A small multi-label image tagger, trained from scratch: norm batchnorm, activation gelu.
Rows from block 3 of a small multi-label image tagger, named by matrix and row number. Rows with one number belong to one channel. Each number is 500 + 50 x the weight over its row's rms, rounded and kept within 0 to 999. All counts start at 0. Numbers have three digits each.
After each channel's rows are labels from the 100 images, of 14848, where the channel reaches its highest value: "patch colour" is the nearest of a few named colours to the mean colour under the peak; "responds to" is what is common among them. Only what is clearly more common there than usual is listed. The data: streak pictures of flow and ridge fields.
# c3: 3x3 conv, stride 2 (model.blocks.3.c3.weight, 128x64x3x3, each kernel summed), inputs 0-63
# c1: pointwise conv, stride 2 (model.blocks.3.c1.weight, 128x64x1x1), inputs 0-63

c3.66:478507410553444592468385485466534450535542500560496540510519439499472495461423501498475481543454457441449538382471458431438484478507516485536516495455491514478449620497550619512508390572513530
c1.66:478561479556504540444497539445511476574565492443465543457436461428452549381418521431430507529498461466408444476476464408416439506415528456551521456499529510563446560471507551482505409514530465
patch colour: white
responds to: high contrast; fine streaks; saddle

c3.50:473496544416478442496514547533667457535485471448528481521494467460497620446484570589427517516501514471423477413500444485456490494592542509564496522450531554470508536556453482597523562446535497
c1.50:433442527463432529471500578498603505413469368382453522552505498489523526440480495494503483415488480568475512439504489527438479524560542499570503503511450528367533564453477520554472578467528455
patch colour: white; black
responds to: high contrast; fine streaks

c3.7:550465460585416602474480456526522540479546456578462489465473517550428455536376467451469460450538506464522419505549523474431525440451539443539566550474546553585436496490566532525591514550552515
c1.7:501602513495482527522423471534523511501593447484484465500521549551378446550363526483453491530454484496434427538543579431472506476476510524371545525411491494530449474518590523550560503504471523
patch colour: white
responds to: fine streaks; high contrast

c3.15:463563482515494431428462485534525426546390544495512458576473500499519480461434515414455457528456472577523478520546491482449505431501549503400487466538588540531461417485402459406511583451585477
c1.15:445524425503590506424473531591517506486413561540545459583492410478485538480465475370501503501434504561547510536490459425452568490457447510428444455508508521558484464463423478395528576493538518
patch colour: black
responds to: high contrast; fine streaks

c3.63:502449506483512473553543592500592470521499569528549464544464458523419514497408449484411597466532493515408451428506582519522506484485467610464507408442541541486592489555474504458465587477475452
c1.63:450463556495453493455591578507522413442473498498580496595459393480474450451411435484391492493549562584453507430520515498491539527530485512468485447540438535541579428443502436443444498483497478
patch colour: black
responds to: fine streaks; high contrast

c3.61:448466470358559443442374518549486461519436498420498470508466448485410536505497539456456519551415500483441538435511376478545468529580507565511556504531505477473479513544465496500428431448538472
c1.61:395525461448565413508406515516550503543512494475415521507497443486395538411512495475439471616469472482449508499504495517472474505523553458487559442565499421495397530467415529542445408490552462
patch colour: white
responds to: high contrast

c3.51:427468433540521478539491582528492565508489558505516528646529568467517452527571496488462506527427614494423441508479483423488438501513499550477487499544513565612602464527478510499601542461525459
c1.51:468472563487561476476491533429445507550458496493532456530539473456552575477516492482483448479474431495444399545590396466435431525479451482548412477623383519470552460459487478544516548439575503
patch colour: white; black
responds to: high contrast

c3.53:527539468465532454478529534536617519464512534414518464573494411442550548502433470545428478492522513502420502415471521498449414504589447526510549634452519477533569494499423515563476558471417502
c1.53:542476490500482456453457537545612510425441563418498492496476448460438544423455542512413478516433504535475504472476517469434514508549552482398556553445628486511539519491459502517489560430414394
patch colour: white
responds to: fine streaks; high contrast

c3.84:518420590494527467426545466464447551504593472520504545520472521528376497578413403546519515476549527489457528476538533542484559507478478555494475403449508447461562423539560480520521633550509498
c1.84:566401572451488452391587478474511514525584521429546531545456515530388453554444458572457462459530526507483499470571605562566517481465502442443457398511462459504510512485531522499523583486503510
patch colour: black
responds to: high contrast; fine streaks

c3.52:560395500471650420573489527580552524527529514417425468599495437475496485507404438538525483606538517484431486522531547455502418476473524463505496544522540499492575511486460545487557487450484526
c1.52:508479508471621461518446530528555547554460519403398447503488555469481589504447449507454553613520489489463549516439455480512429487469441478501577441419588490418470471531493522428483562525490434
patch colour: white
responds to: high contrast; fine streaks

c3.54:572428463518518533440497478488516426515533527551535494454483581569451465524400554439417462553428428430457442479532574542550437455452504471497484483457579507468443493475525566580454390505545554
c1.54:503438443536505542533470516511527470514490551530506473464520602574436449491451540357360468546417526511459472494475535495536428517443492474577501483431584520430378434469467509485500502466508530
patch colour: white
responds to: fine streaks; high contrast

c3.20:483378504515568515530545507635493423470442544521491450449483407530415451503511487502540530482521529489410525476416512524462502415571586525548516434538568488443527480522607500503536540465564504
c1.20:446489445502533588548520543604481448476499504515551517436546482481371472479493533551510441438513530488487500520440496490473479462581552504607518492610638476515551450546580455528544498417528494
patch colour: black
responds to: fine streaks; high contrast

c3.35:515488544502556462527534478492438431474435440414477470536527555458514481469451474494493566432524492465441568406491564502512569526547508573575497525564503448460543404445506461339589523483475454
c1.35:480500542465506406555452500385451396472474481424521514498490474508482538493471448529429498457563457500434641478567492540493494552519558533536578482500548518393487492498492476438590563546407493
patch colour: white
responds to: high contrast

c3.124:545396522548557567462561456507524497520571479588539486449464524532418478548413506503515418476544471449555555601536629533484487457510477485456541461504523434434442482519553455482586578461529520
c1.124:526534469580498513517553465536463491526523463551562483377476513485477475550447580530489403461530441463484522474515576536591480436485475536393543424520526496481492468525485518495626595394531563
patch colour: white
responds to: high contrast; fine streaks

c3.33:491524485547501567464472500577618451528438508533477473526486483495511619423588536536468535477547518493414493368505435524443394529543475473480552518517514512537576520521471487562523546414553576
c1.33:515518486500467494566471510502627513488359504496487491514525485531488574492518560546407515465468541505408407481469430549413465529547489485497563611454540542498563507469427492519385555516461534
patch colour: white; black
responds to: high contrast; fine streaks

c3.103:586541502426471469520500643519484459570450543456605456470485446505480474478428409527579501543412494447558507456414448508560510577446516503466601518541487519497466490537455470444512463489522430
c1.103:560521472394545439547451469439499429602525604439584473454443410520438554497436456491498480494440488453477526423465508509499444475459520521432580456562520440487491480539447504493464432418555461
patch colour: white
responds to: high contrast

c3.23:548534499549446527478543514519562488487466507500464501499499494508511499514330594524460485504540583497420492353474407478519432487556579455562469527534475562499491526475503536603445473510568565
c1.23:539562460496531534485495512591506448510498429481452487511491501493422486466404568557449529381545521484452528406481491429517421501507527473549547573563485575436624547554416560549476502507550516
patch colour: white
responds to: high contrast; fine streaks

c3.88:491417474557567529498418473595468494518513512474403466476536570481402483564458552412556527482474479433479532559504543561499523504468519539629480433511617517524456469570404499468519534509529509
c1.88:500527508554498523461512487439502493394471391436497445400500523547482530564443533439461389490438550478494498471461553554470537645404473534486484430597441503531451542494450490528503460531490482
patch colour: white
responds to: high contrast; fine streaks; whorl